config = dict(
    model='image classifier',
    train_examples=97500,
    horizontal_flip=False,
    targets=['third digit'],
    stem='deep',
    avg_pool_shortcut=False,
    widths=[96, 192, 384],
    momentum=0.95,
    nesterov=False,
    epochs=10.8,
    lr_schedule='wsd',
    decay_fraction=0.4,
    final_lr_fraction=0,
    weight_decay=0.04,
    adamw_weight_decay_other_params=0.05,
)
Rows from block 5, named by matrix and row number. Rows with one number belong to one channel. Each number is 50 + 15 x the weight over its row's rms, rounded and kept within 0 to 99. All counts start at 0. After the name is the row's rms in percent of the matrix's.
# convs0: first 3x3 conv (model.blocks.5.convs.0.weight, 192x192x3x3, standardized in use), inputs 99-107, a 3x3 kernel for each
# convs1: second 3x3 conv (model.blocks.5.convs.1.weight, 192x192x3x3, standardized in use, transposed), outputs 99-107, a 3x3 kernel for each
convs0.4 100:60 50 51 69 57 62 67 71 50 50 50 58 65 50 00 50 25 29 50 41 50 50 38 35 25 53 50 50 26 18 31 10 20 67 57 59 99 50 48 18 50 56 50 28 43 79 50 50 50 50 36 45 51 46 46 39 23 33 51 48 38 50 54 50 65 49 50 50 44 27 50 50 57 63 52 40 47 52 50 44 51
convs0.5 100:34 50 50 50 64 46 41 50 54 50 52 34 34 75 52 23 58 50 42 43 44 39 43 50 73 49 50 49 50 13 50 48 50 50 57 67 50 37 63 50 50 52 31 38 50 20 50 64 50 30 51 59 60 49 33 50 48 73 50 40 54 50 50 51 36 66 50 50 38 50 49 36 75 67 50 53 50 42 50 13 33
convs0.6 095:74 46 68 50 54 52 01 18 50 17 12 35 34 47 45 51 56 52 43 50 46 21 41 23 60 37 36 50 39 50 53 60 62 80 83 51 55 50 50 50 50 64 50 50 50 42 33 43 50 38 33 29 50 53 73 60 41 25 34 50 50 20 50 50 50 57 50 66 50 57 50 50 59 50 32 44 50 50 54 50 60
convs0.7 112:55 55 50 43 27 50 36 41 67 20 40 42 71 50 50 50 50 32 50 50 50 41 28 51 50 53 50 50 99 88 50 50 72 59 61 33 72 50 75 22 50 40 50 58 56 50 50 58 50 54 50 37 54 50 96 99 48 63 50 34 97 52 50 56 50 55 54 47 73 78 57 53 50 50 64 77 70 50 50 50 45
convs0.8 101:41 50 54 29 50 50 42 36 48 56 90 78 25 50 57 27 50 93 50 52 36 50 08 35 50 50 56 42 62 26 46 31 46 57 58 33 76 58 84 33 50 71 50 36 57 50 50 50 50 53 30 49 66 42 50 28 73 44 32 50 33 69 50 63 43 50 50 42 50 50 50 63 36 23 42 59 50 51 26 36 71
convs0.9 101:65 47 69 69 85 50 23 27 34 58 28 29 31 48 38 47 50 50 41 42 36 50 50 50 46 28 48 18 50 50 58 63 50 67 62 42 46 59 50 53 32 43 50 41 50 56 45 48 33 83 46 37 60 45 22 27 58 34 21 52 72 54 50 50 49 45 70 66 44 65 56 49 50 50 50 50 71 51 36 27 66
convs0.10 100:38 32 54 43 54 50 43 50 50 28 18 36 36 40 50 58 43 41 50 56 50 36 50 50 51 29 51 52 44 45 50 70 41 45 27 25 50 59 36 55 87 39 50 18 50 60 42 63 50 73 58 63 50 83 52 45 50 31 54 56 25 45 50 50 50 49 38 38 61 43 50 50 75 73 50 50 50 19 57 07 68
convs0.11 104:61 68 35 50 52 55 63 50 50 50 50 60 41 44 51 60 19 50 50 33 83 72 64 44 42 50 28 63 00 45 42 50 37 50 42 50 36 29 49 62 59 36 50 50 49 47 47 50 50 52 75 71 50 21 76 76 41 70 50 50 24 47 71 32 50 50 50 38 39 50 50 49 77 50 71 62 52 37 30 50 62
convs0.12 094:65 41 50 44 20 41 50 50 50 52 55 50 88 50 31 62 59 74 58 50 40 40 50 50 48 63 40 58 50 11 50 40 24 44 50 68 28 50 33 39 37 50 52 50 50 30 47 61 50 50 41 50 50 50 73 50 52 50 24 31 67 36 59 50 62 66 41 48 70 50 50 50 50 57 48 62 62 50 32 48 50
convs0.13 099:38 64 44 50 63 38 50 26 30 74 50 50 37 00 44 50 43 31 50 50 55 38 56 50 45 37 50 54 50 47 70 31 17 33 50 50 76 33 38 53 11 50 34 61 72 28 35 54 20 50 50 50 50 50 37 26 87 12 18 87 39 34 85 50 45 50 50 50 50 50 39 50 63 58 58 40 37 50 56 30 64
convs0.14 100:48 05 45 38 50 50 37 50 50 37 53 32 65 50 21 60 53 50 50 50 50 65 41 45 59 30 59 44 40 50 18 50 61 50 50 37 59 50 38 50 50 03 58 69 50 84 41 50 50 37 69 50 50 50 50 50 66 50 50 50 50 43 74 50 46 43 41 32 57 46 28 64 35 50 50 29 46 47 26 53 51
convs0.15 106:34 50 54 16 45 64 42 50 62 48 63 72 55 14 55 44 50 50 73 41 50 50 65 77 50 44 52 50 50 99 27 35 83 49 50 22 44 46 68 55 68 65 51 36 20 32 50 43 33 50 30 30 20 50 82 46 63 36 68 50 64 47 50 57 50 50 50 64 37 50 61 48 62 95 50 87 56 45 75 29 56
convs0.16 097:62 73 65 47 69 50 63 57 50 61 58 77 42 30 37 50 50 38 43 64 50 39 86 53 54 50 56 65 84 50 18 29 50 45 54 23 72 50 42 46 71 63 53 50 41 59 56 69 26 50 41 50 51 50 39 17 59 50 12 50 71 67 87 56 38 46 41 50 42 50 35 50 25 31 50 50 50 50 50 35 37
convs0.17 096:42 27 58 48 50 57 50 50 50 42 50 36 50 70 66 50 28 39 59 86 70 54 50 52 66 50 52 85 50 50 50 30 47 50 50 53 60 40 32 45 34 27 40 51 37 51 20 33 50 80 68 57 35 66 60 61 50 52 56 50 62 41 68 54 47 65 50 69 63 50 57 58 43 50 64 50 50 50 50 67 50
convs0.18 094:73 57 50 50 69 50 41 54 50 79 13 50 57 52 53 57 40 50 87 57 50 51 49 50 80 40 50 17 46 52 54 91 28 45 58 41 49 71 37 12 58 32 26 50 55 78 55 49 65 51 68 55 21 52 31 84 52 54 50 51 45 60 65 50 51 50 50 72 38 66 49 50 37 58 26 51 46 61 50 81 50
convs0.19 097:50 50 59 55 69 50 50 50 50 78 36 44 50 33 54 68 37 49 50 31 49 41 24 56 38 61 41 52 50 50 50 50 13 58 35 47 47 50 50 50 72 44 40 34 54 65 73 50 50 58 57 73 62 46 47 50 19 29 45 31 56 59 54 50 50 56 46 57 50 44 30 50 23 70 56 50 19 39 51 51 50
convs0.20 096:50 69 46 50 65 54 50 61 56 50 54 83 03 50 57 42 45 47 60 45 43 99 61 50 50 50 51 50 08 77 38 22 49 39 58 50 40 39 50 50 39 34 44 50 66 66 78 69 61 06 60 55 52 50 54 50 50 50 61 50 50 24 50 50 38 50 38 61 62 50 56 57 48 50 50 55 63 50 73 50 50
convs0.21 095:40 50 37 50 53 34 43 50 50 50 44 33 47 40 34 50 50 50 58 50 29 38 34 41 31 54 50 38 50 50 46 52 50 50 50 50 50 37 50 50 22 28 50 26 49 35 50 50 50 50 50 50 86 50 53 50 41 37 46 50 66 51 25 77 50 50 50 50 43 55 50 50 50 64 50 50 50 50 38 50 50
convs0.22 103:23 50 59 50 38 45 37 59 50 45 50 39 42 37 50 38 37 27 55 39 53 50 20 50 27 50 67 50 68 50 72 67 70 50 66 58 18 34 50 00 63 50 33 45 37 55 29 50 50 38 50 48 50 63 72 38 50 47 59 32 76 53 77 52 50 48 35 54 50 50 50 50 50 50 50 44 39 63 50 36 55
convs0.23 097:50 47 70 50 61 78 44 82 77 50 34 37 82 50 50 99 67 83 33 23 50 50 51 34 50 44 61 61 50 44 50 50 50 71 72 98 50 50 42 64 40 50 68 50 54 46 50 40 54 53 52 80 50 58 05 43 32 50 52 54 34 50 50 55 50 50 50 46 50 37 50 50 38 41 52 58 36 50 50 60 49
convs0.24 097:50 46 93 55 47 33 39 26 27 50 69 42 50 50 39 65 50 88 50 50 28 45 58 50 50 78 69 50 39 47 58 54 44 50 68 70 50 80 33 50 46 30 50 50 50 50 45 40 70 87 60 50 38 50 49 66 59 49 50 45 47 46 00 50 48 42 50 58 34 50 59 50 57 32 58 47 50 82 52 31 28
convs0.25 102:25 53 57 24 79 43 55 36 50 68 75 12 30 41 26 46 02 86 58 29 46 59 50 33 33 38 37 53 50 50 39 50 50 33 67 50 50 59 50 61 09 28 59 34 15 63 48 35 77 58 59 50 59 52 36 73 64 35 57 53 50 50 50 50 73 35 49 57 48 50 50 50 18 50 33 41 50 31 74 54 50
convs0.26 101:50 50 50 48 50 39 61 69 50 50 63 32 64 35 51 67 50 50 50 50 28 43 50 31 72 63 27 94 23 38 79 40 76 44 50 50 50 50 50 63 27 25 73 35 99 59 37 35 82 27 40 26 48 50 38 01 74 47 38 50 99 24 48 62 51 51 50 53 50 50 50 74 58 50 37 50 12 50 48 50 35
convs0.27 099:70 39 50 67 66 35 50 50 50 50 56 44 50 50 41 50 50 19 43 24 55 50 14 40 47 22 32 48 41 25 40 50 41 60 67 53 34 61 73 50 50 69 78 50 34 86 28 21 22 64 23 50 69 38 42 60 35 30 34 15 46 35 32 65 55 46 50 53 50 46 50 47 50 50 79 99 81 50 50 57 36
convs0.28 102:57 33 54 49 50 28 50 55 50 50 29 48 69 45 58 21 00 29 50 50 50 36 54 49 50 53 47 35 38 50 46 47 26 22 47 54 44 68 50 38 68 80 67 59 50 50 50 68 24 57 51 23 50 50 73 59 50 95 49 22 35 17 25 50 60 56 68 50 68 50 63 50 50 49 37 52 57 49 52 73 76
convs0.29 101:41 55 50 44 50 32 24 45 90 50 63 50 55 50 49 40 17 50 35 51 50 36 50 67 22 70 65 65 36 73 40 00 73 66 42 50 52 41 36 26 28 44 97 86 50 25 22 44 50 67 67 50 52 71 50 50 39 20 89 37 49 62 39 43 50 74 34 50 62 50 66 58 50 69 36 50 62 50 67 71 35
convs0.30 098:46 56 50 50 50 50 36 63 50 43 18 50 50 67 52 55 52 50 77 61 27 86 50 32 61 34 50 47 22 21 60 29 25 42 20 91 52 66 11 86 14 28 64 38 50 44 50 57 48 45 50 40 38 38 65 50 41 71 50 25 66 50 41 76 51 46 50 61 31 50 57 50 45 37 39 68 32 25 57 42 28
convs0.31 102:50 59 51 51 50 50 33 63 42 20 45 78 50 68 59 50 50 70 50 64 48 64 44 69 50 51 50 50 49 50 50 72 45 50 63 50 50 25 57 47 64 57 94 99 30 40 50 50 37 63 50 41 46 50 49 59 46 25 36 63 50 53 84 42 39 52 56 50 38 65 71 50 76 24 50 58 50 53 42 59 43
convs0.32 103:50 81 61 25 50 54 54 29 47 99 50 50 75 50 49 50 61 34 52 33 65 52 35 34 65 43 37 42 26 32 41 50 50 81 60 67 23 59 83 41 32 13 41 69 62 30 50 41 58 40 36 73 50 50 47 60 99 50 31 50 59 18 50 50 52 50 50 50 38 70 61 65 61 75 76 68 50 43 50 79 40
convs0.33 105:56 43 54 52 52 52 20 43 40 60 62 69 50 70 50 51 69 50 55 43 52 26 28 49 56 50 46 73 61 44 52 18 50 39 62 36 50 41 44 83 65 50 50 34 40 35 50 65 87 44 50 50 50 50 39 32 28 47 63 70 68 50 50 50 30 46 50 45 50 55 50 50 50 50 75 50 59 54 32 37 61
convs0.34 095:42 41 40 35 50 50 44 84 61 33 26 50 13 50 74 58 29 37 58 50 39 35 22 50 72 46 40 50 50 42 58 46 58 69 50 15 44 44 22 99 52 51 99 90 78 61 78 49 40 50 52 42 42 50 53 03 20 29 37 30 50 50 43 31 52 50 54 60 50 40 61 42 40 50 29 50 50 50 89 50 60
convs0.35 098:79 74 59 36 60 50 40 21 25 25 68 35 69 99 18 68 46 50 42 61 64 37 50 52 52 62 40 50 70 28 50 50 50 21 14 38 62 50 49 50 59 50 50 50 19 64 50 58 50 50 81 50 45 68 47 72 74 58 68 67 23 33 53 36 49 50 50 50 59 56 51 65 81 62 37 58 74 83 50 44 80
convs0.36 091:24 51 85 50 50 70 50 47 36 36 28 32 44 66 23 50 86 72 50 62 66 24 54 50 29 50 63 50 53 08 30 50 39 24 62 49 50 50 50 70 50 30 37 27 46 41 33 57 34 35 47 81 44 50 46 50 99 61 17 50 50 59 33 68 50 75 50 50 50 67 52 46 50 66 39 70 50 50 37 25 50
convs0.37 100:40 56 52 21 50 43 46 50 40 50 49 64 35 46 60 62 34 81 50 59 53 28 50 50 50 50 55 32 20 55 50 31 50 40 49 50 50 51 33 61 00 99 42 87 50 50 74 66 33 50 50 67 50 43 50 66 50 50 61 17 50 56 41 66 73 50 48 73 50 54 66 51 48 31 50 50 43 48 40 64 46
convs0.38 102:53 55 28 28 50 44 57 71 87 59 50 29 61 53 49 56 50 61 32 50 50 50 50 31 50 62 34 51 57 75 72 56 60 50 42 50 23 50 92 48 50 54 65 56 50 78 51 50 49 50 44 58 91 50 46 70 44 19 59 50 31 50 79 34 50 70 38 47 64 60 73 50 18 49 69 40 41 52 80 72 81
convs0.39 103:37 50 42 68 77 37 51 42 44 31 44 50 18 56 03 50 33 50 59 60 25 41 50 50 46 50 50 62 35 55 31 40 45 31 51 76 50 47 50 53 68 73 62 44 56 75 84 45 50 40 50 50 50 36 55 66 61 27 50 53 46 36 50 44 68 62 50 50 55 50 50 50 23 26 50 56 40 50 41 34 26
convs0.40 098:67 50 50 66 50 48 50 50 63 50 56 50 45 59 19 52 36 34 42 64 50 50 63 50 50 34 50 50 50 42 42 59 50 64 34 50 80 90 50 50 50 50 21 50 50 50 55 50 47 50 47 50 50 50 12 50 50 50 50 50 44 56 41 44 57 50 33 29 50 53 39 50 50 55 50 60 61 42 49 56 50
convs0.41 100:71 50 47 85 50 50 66 26 61 49 50 50 61 89 74 81 50 50 48 50 77 50 50 50 50 48 50 60 57 32 50 46 50 31 28 54 50 37 11 23 50 50 48 60 28 50 53 58 46 21 49 50 32 76 50 34 50 27 50 23 50 59 50 53 50 27 64 62 50 39 50 85 61 50 50 45 76 27 13 61 33
convs0.42 099:47 41 50 50 55 42 41 21 24 40 25 30 55 38 76 71 42 35 65 31 50 73 19 50 50 49 41 50 44 28 51 46 50 52 50 50 50 49 50 50 57 50 87 59 50 50 39 50 54 44 50 70 33 50 58 66 34 56 66 50 17 67 50 50 50 54 55 50 54 50 56 62 63 50 50 79 50 43 50 73 37
convs0.43 093:59 65 50 88 50 50 50 50 50 24 55 58 22 86 48 50 49 34 21 56 72 39 28 38 28 30 50 30 50 50 70 32 04 12 25 46 59 50 67 47 45 82 50 11 62 58 46 50 50 55 42 39 65 50 36 50 63 81 35 50 50 50 50 57 50 64 50 58 53 34 42 50 31 50 59 58 46 56 97 42 44
convs0.44 102:47 50 50 42 71 62 70 64 74 79 48 56 43 50 16 50 50 55 28 50 47 54 42 41 50 43 50 50 73 24 20 50 32 60 47 68 46 28 50 53 40 50 25 50 21 75 49 54 52 41 50 45 50 50 78 50 86 49 59 74 99 66 26 60 50 53 37 47 50 50 50 50 44 27 76 59 50 31 50 50 50
convs0.45 100:56 57 56 72 33 38 78 47 35 37 32 27 41 50 48 61 50 10 37 53 19 25 36 23 69 65 20 59 70 37 16 27 30 67 34 46 50 70 50 67 50 24 24 42 52 50 50 59 29 39 56 50 49 50 54 36 49 61 62 49 46 27 46 73 50 50 65 50 50 28 37 50 57 50 78 83 50 50 57 69 57
convs1.4 109:58 67 50 28 51 50 63 35 50 86 69 83 76 50 50 55 50 50 78 67 46 88 77 42 67 63 69 32 26 49 62 46 57 50 50 69 41 50 44 50 66 50 50 50 25 50 35 50 62 50 50 67 39 60 55 84 59 50 68 63 20 57 50 35 56 86 50 50 50 50 56 77 09 31 33 05 43 57 38 56 50
convs1.5 117:74 50 50 63 51 50 64 50 53 30 19 50 50 25 37 67 50 59 70 50 57 48 50 50 49 71 61 66 52 68 44 60 50 50 44 50 56 50 23 47 37 50 50 47 50 43 32 53 39 46 47 50 50 50 93 81 59 63 59 61 48 50 38 75 31 29 19 40 50 50 34 36 50 22 48 49 39 74 50 59 57
convs1.6 113:50 11 12 50 50 41 50 72 79 29 50 50 50 52 50 28 40 50 92 73 59 53 55 47 50 53 49 27 50 27 50 99 71 44 59 52 49 60 50 29 45 24 13 47 26 62 50 62 50 50 50 50 58 22 46 44 40 50 50 50 47 37 44 41 58 58 50 50 50 50 70 53 50 42 78 59 34 50 43 48 50
convs1.7 092:50 50 50 50 38 50 41 29 50 50 32 67 73 20 50 64 63 50 50 50 50 50 36 54 48 26 50 26 50 50 36 50 56 42 61 63 50 67 54 62 50 60 50 63 46 50 50 33 56 51 43 64 50 60 68 50 38 50 50 50 50 45 55 66 21 18 74 51 50 67 84 91 50 65 48 51 75 50 59 50 45
convs1.8 090:50 50 23 50 50 18 80 56 24 48 50 53 50 53 47 41 55 60 64 67 45 58 52 49 44 44 46 03 29 64 25 40 19 16 32 48 15 13 50 69 50 62 55 27 50 30 46 27 49 24 13 56 45 50 26 49 66 50 77 31 47 66 37 21 41 50 50 37 57 50 50 41 50 50 41 42 42 60 11 29 38
convs1.9 077:82 61 68 56 50 55 58 61 50 27 50 43 43 50 28 54 68 50 33 37 33 37 53 68 50 43 50 50 48 50 55 30 58 68 93 54 57 49 55 55 32 56 61 50 19 50 67 50 51 50 52 50 73 74 40 35 64 42 41 34 43 40 60 50 50 42 51 50 50 39 50 51 42 50 37 44 24 50 54 50 50
convs1.10 079:57 50 54 20 51 50 42 50 53 50 50 60 23 50 50 63 59 58 73 54 35 69 50 33 46 50 63 16 73 50 70 50 54 84 73 63 44 50 23 50 50 50 50 48 50 45 47 29 50 50 66 50 51 50 50 50 50 50 82 50 50 60 50 99 50 43 50 31 50 50 50 56 33 68 72 57 50 50 35 31 50
convs1.11 086:69 50 49 41 50 50 50 50 50 99 54 48 50 50 50 50 50 50 50 38 60 50 82 43 50 50 50 48 35 50 49 64 44 80 63 75 71 50 50 21 69 50 43 42 50 51 50 66 67 40 56 43 29 66 49 20 89 52 50 50 43 50 50 54 37 58 67 50 60 67 50 50 72 73 50 50 71 61 99 91 49
convs1.12 109:82 74 50 90 46 50 31 43 37 47 75 50 50 99 49 50 60 47 58 57 47 86 50 50 50 50 76 63 71 50 53 71 26 27 50 50 48 58 27 50 87 51 31 41 70 43 84 48 47 50 61 50 46 49 50 42 42 50 41 39 50 50 38 76 61 28 50 65 48 24 71 61 50 41 31 52 59 43 48 50 50
convs1.13 105:84 50 50 74 50 50 79 55 50 57 46 38 46 47 50 50 61 54 42 56 50 49 59 64 50 53 64 32 51 55 50 38 50 50 88 73 83 50 63 50 43 50 24 50 31 47 50 56 39 63 40 49 64 50 68 68 29 90 73 50 83 50 50 26 58 30 18 52 25 47 64 50 32 50 50 50 73 50 24 50 50
convs1.14 092:50 50 56 68 50 64 50 45 32 31 40 50 50 50 50 50 39 50 47 50 52 50 50 38 46 50 52 50 55 50 61 33 50 50 41 50 40 58 40 46 50 16 50 73 41 72 49 59 52 67 75 33 60 50 70 54 64 54 73 50 50 50 60 37 41 38 53 50 50 50 50 41 57 53 35 55 46 50 50 33 58
convs1.15 092:15 58 50 50 50 52 60 39 50 23 55 66 14 73 27 80 61 69 52 51 48 71 48 50 50 67 40 41 71 08 50 50 50 28 28 61 50 35 50 50 50 35 57 25 39 31 50 50 75 39 88 50 50 84 62 50 50 50 78 55 50 78 64 50 65 63 50 64 50 68 65 50 46 50 64 50 50 50 37 50 28
convs1.16 093:86 58 70 50 67 60 64 41 50 88 48 54 58 40 50 50 50 69 50 50 41 53 50 62 50 65 72 50 34 50 55 50 65 37 78 82 43 39 45 50 61 41 36 37 27 66 55 50 50 50 58 57 31 50 48 56 99 69 46 50 54 50 50 44 24 52 50 47 50 50 50 51 50 38 50 46 50 55 31 50 49
convs1.17 088:44 50 50 36 57 50 39 50 31 50 61 44 58 79 36 27 49 50 28 26 42 49 52 50 49 44 50 28 69 50 50 50 56 48 93 44 28 56 48 76 66 50 50 51 50 72 55 50 77 78 75 62 39 35 40 37 39 26 33 00 45 37 33 72 50 50 42 25 50 42 32 44 64 50 50 54 67 52 19 50 49
convs1.18 083:50 50 50 57 46 47 58 43 50 60 48 35 78 74 50 69 50 53 50 50 50 24 50 50 50 53 23 41 57 42 55 53 49 92 55 50 56 62 53 66 45 62 62 73 50 51 37 22 47 54 57 50 50 38 44 49 72 21 51 48 27 61 50 50 49 76 24 15 65 43 50 50 20 50 63 36 34 33 50 50 50
convs1.19 114:71 50 50 50 71 44 50 37 50 71 50 57 66 57 43 70 65 50 39 50 73 47 63 84 48 42 53 50 58 23 64 46 26 67 41 50 65 48 71 50 48 46 51 48 50 37 60 51 17 36 28 96 50 50 76 23 53 41 50 56 50 54 55 42 21 57 41 29 44 37 61 39 81 52 50 93 52 50 83 60 56
convs1.20 078:74 50 50 78 93 39 50 50 61 45 50 60 94 51 80 80 50 50 23 50 24 50 38 35 61 42 22 98 82 79 52 64 82 55 50 47 50 50 46 50 57 32 47 59 42 46 50 51 68 50 50 50 52 50 30 39 43 36 64 49 50 50 36 50 49 68 50 65 52 36 50 50 50 40 50 50 44 50 35 50 25
convs1.21 121:48 53 57 37 50 50 50 28 50 46 61 40 49 43 39 74 50 34 24 50 50 44 64 47 50 50 53 36 42 56 50 30 79 23 38 55 50 32 70 54 51 50 41 42 58 49 21 24 16 48 50 65 62 36 50 58 50 48 50 50 48 56 52 50 62 30 50 50 55 25 43 41 34 67 32 50 65 55 50 75 46
convs1.22 094:30 54 82 50 63 67 50 52 50 41 30 50 62 50 50 50 60 59 50 50 50 49 54 52 50 21 50 88 70 75 77 39 50 39 60 50 46 50 50 67 39 50 48 33 49 50 33 62 44 51 99 45 39 30 50 23 50 50 32 50 50 18 28 70 41 52 41 50 50 50 65 50 63 84 50 84 61 55 66 50 50
convs1.23 124:12 26 43 10 22 29 50 68 53 51 37 28 82 50 41 82 50 62 50 49 46 22 38 30 33 71 61 18 50 50 13 68 47 50 50 51 48 40 47 64 50 72 57 56 75 57 90 38 50 50 50 52 50 34 49 34 58 45 50 50 50 53 38 50 40 63 58 50 65 33 49 36 41 69 50 51 84 70 58 57 50
convs1.24 081:40 50 50 45 58 59 50 50 46 50 32 31 37 50 50 46 50 50 50 66 31 50 56 50 50 74 56 50 50 50 52 59 69 47 71 50 50 51 82 68 46 61 44 28 53 52 56 50 50 30 50 83 50 59 55 50 82 71 58 71 71 50 50 54 45 34 50 55 62 59 63 50 64 50 50 34 33 41 58 46 58
convs1.25 086:42 55 44 68 50 50 36 50 50 50 48 47 50 48 47 69 61 59 50 42 50 50 50 50 42 34 50 50 65 58 38 54 66 68 19 21 64 49 68 68 28 53 72 30 30 36 34 50 63 45 43 45 31 41 40 50 76 50 67 50 59 50 50 67 47 48 52 50 64 39 50 18 61 44 42 50 50 34 60 39 71
convs1.26 099:26 21 57 44 28 50 39 27 50 17 26 52 33 38 37 33 56 50 50 50 50 27 31 35 44 34 51 50 60 50 50 74 35 50 50 43 55 50 83 50 75 61 50 50 33 62 50 30 50 74 50 50 96 59 50 56 37 50 50 42 53 51 68 17 74 65 25 46 31 22 50 61 90 50 62 65 50 41 56 50 60
convs1.27 109:40 39 30 49 58 53 75 47 55 50 72 59 50 45 55 50 36 50 75 50 50 65 50 63 75 76 70 33 50 35 50 72 39 50 62 54 82 50 60 59 53 59 93 59 58 16 43 50 60 57 56 30 50 41 15 63 74 50 67 50 50 89 64 74 90 50 50 50 40 71 50 34 50 50 72 39 50 72 48 50 82
convs1.28 079:39 50 56 48 37 37 50 43 57 50 35 50 40 31 50 30 50 49 73 50 50 50 47 50 36 36 51 60 13 04 50 50 61 33 70 49 24 45 59 50 52 50 29 58 26 55 38 50 50 53 50 50 33 50 50 27 31 69 28 78 83 50 50 60 50 50 50 72 29 47 55 46 64 47 62 50 37 50 38 31 32
convs1.29 084:58 50 50 50 50 50 50 63 68 58 85 66 39 82 36 47 58 63 64 48 51 50 50 57 50 50 51 35 50 74 50 57 50 50 50 62 51 50 58 25 50 50 42 52 52 81 60 46 73 50 64 46 38 59 13 32 79 20 47 61 50 50 55 37 74 58 61 67 36 50 50 45 50 27 50 27 54 57 30 60 50
convs1.30 110:40 67 45 50 39 56 29 61 50 50 61 50 50 36 42 51 77 50 66 29 53 65 42 26 67 50 24 66 36 28 24 66 43 66 90 50 50 35 26 58 50 62 44 50 33 50 62 50 71 39 51 46 47 50 45 50 53 50 50 53 50 60 50 64 54 39 50 40 35 38 50 44 40 50 34 43 55 42 50 38 50
convs1.31 091:51 57 50 50 50 67 48 50 70 50 32 59 41 66 50 13 50 50 61 50 41 53 50 39 38 50 36 62 26 63 47 67 91 53 50 50 60 58 31 39 35 28 12 50 50 50 50 50 50 50 50 60 34 68 28 31 50 20 31 51 50 50 34 28 60 50 43 64 75 37 61 73 34 25 10 44 56 17 45 36 50
convs1.32 100:31 48 50 33 50 47 50 48 50 82 71 29 90 56 36 49 80 63 40 50 45 50 75 50 50 70 17 72 60 50 65 79 50 34 65 50 38 50 50 73 46 73 57 25 50 44 50 39 58 63 50 50 50 50 29 50 50 12 50 44 71 69 41 50 49 42 23 54 81 48 09 44 50 36 80 71 53 59 44 31 51
convs1.33 104:30 50 37 27 35 43 50 45 50 53 50 50 70 33 37 50 50 23 59 37 23 50 50 29 50 50 50 42 67 68 41 50 50 80 57 50 50 50 66 50 43 26 50 20 00 46 59 50 50 44 50 57 50 50 50 56 50 50 48 46 50 60 49 38 41 37 26 31 50 35 50 29 50 50 60 50 61 38 50 50 53
convs1.34 091:35 50 45 40 53 44 66 55 43 43 29 50 50 61 47 81 69 76 54 34 24 50 32 50 46 49 50 30 28 50 59 50 82 36 43 51 50 20 50 50 34 41 64 50 50 50 50 18 40 31 50 59 42 50 50 34 37 25 50 30 56 60 50 50 42 45 50 50 50 48 33 57 48 50 35 47 71 64 32 50 46
convs1.35 119:67 50 44 50 52 50 20 49 50 50 45 61 31 40 55 06 50 40 28 50 50 63 48 54 76 50 65 48 54 50 27 50 50 10 50 42 41 50 58 85 88 72 15 19 32 63 18 04 43 50 00 38 36 42 42 72 66 75 41 55 95 85 51 60 46 42 50 50 51 58 19 50 45 50 50 53 50 49 50 25 34
convs1.36 147:52 50 53 23 50 50 38 38 39 38 50 67 28 58 52 30 40 50 55 72 58 18 50 40 22 48 56 27 44 25 50 52 38 50 50 50 58 50 71 50 40 24 24 22 31 69 38 50 50 45 50 58 68 76 78 95 55 75 82 72 47 63 50 19 50 46 51 50 69 50 50 38 62 67 49 50 60 40 74 50 48
convs1.37 100:70 20 57 92 50 38 50 50 50 63 00 36 50 50 61 50 50 31 50 38 63 58 33 50 58 20 38 90 50 25 43 67 30 85 50 33 53 44 55 49 19 56 72 31 50 50 30 51 37 78 51 44 59 50 43 43 50 20 60 58 30 35 50 78 50 50 51 58 50 50 40 54 27 35 65 53 53 37 47 45 50
convs1.38 093:19 50 46 51 45 60 50 48 50 62 46 50 49 48 50 50 45 56 63 60 57 45 50 50 42 43 59 50 37 47 40 54 32 30 23 51 46 50 64 50 41 50 50 41 58 50 61 49 50 37 48 41 50 44 54 50 74 50 65 50 43 50 67 49 51 57 33 30 37 49 53 04 44 50 50 40 39 50 35 50 50
convs1.39 091:50 46 50 50 50 50 50 50 50 67 72 48 34 50 49 50 50 23 78 50 50 41 59 49 49 50 58 31 35 50 44 60 18 66 50 53 69 66 50 63 50 55 03 34 50 41 64 49 32 46 50 66 99 71 66 50 46 50 50 50 41 54 58 63 50 50 50 70 62 50 90 66 56 72 73 76 70 50 64 85 50
convs1.40 090:59 50 41 63 50 48 16 56 50 50 49 56 50 50 48 54 00 18 58 43 50 54 50 74 49 32 39 81 89 50 01 50 46 50 65 47 12 50 53 39 59 76 50 42 58 27 50 50 18 45 10 45 50 63 61 41 50 50 50 50 24 58 42 70 71 57 40 50 56 60 50 56 12 65 50 50 34 58 32 35 58
convs1.41 113:53 45 50 54 48 48 50 65 50 50 50 44 29 38 45 53 62 61 50 62 77 07 15 53 45 50 51 32 18 50 21 64 69 56 71 42 50 27 38 56 50 50 50 68 38 50 58 48 66 51 50 59 59 50 84 50 46 82 62 47 36 83 35 17 11 37 43 37 64 40 68 50 14 60 53 48 49 59 75 72 58
convs1.42 103:63 50 50 50 82 37 50 44 45 32 50 79 78 52 50 54 51 50 71 48 28 80 49 48 79 46 31 50 59 70 60 27 45 35 50 55 26 40 59 60 50 54 36 55 49 50 46 53 37 34 66 50 51 71 46 50 69 67 50 32 63 48 39 28 46 26 50 57 39 72 41 44 60 32 57 54 50 33 50 50 53
convs1.43 142:32 56 34 26 50 33 46 40 38 50 62 56 34 50 50 40 23 75 81 78 50 74 76 63 82 50 55 51 35 56 40 87 31 50 50 58 44 50 57 50 52 52 48 32 40 50 50 50 37 45 44 38 79 68 27 54 57 40 50 42 73 59 50 50 80 50 50 50 27 29 55 84 50 49 50 50 59 70 30 59 45
convs1.44 129:26 14 47 50 52 60 50 43 65 63 39 50 72 43 48 94 59 50 32 34 50 76 47 49 63 54 53 47 68 59 50 45 31 41 42 59 76 65 41 70 65 24 80 45 22 46 50 51 50 45 63 50 50 33 50 53 62 48 47 49 50 38 30 50 71 35 20 50 50 25 49 50 66 54 70 81 34 28 51 27 50
convs1.45 100:54 67 58 41 32 78 61 50 50 49 56 50 30 51 69 42 50 50 83 41 62 77 62 56 65 56 50 27 29 84 48 81 56 50 50 50 54 51 40 73 50 50 50 41 34 71 57 67 63 50 55 63 82 50 50 48 51 50 75 48 18 48 50 75 56 50 50 50 59 10 57 77 50 50 38 20 25 41 04 35 50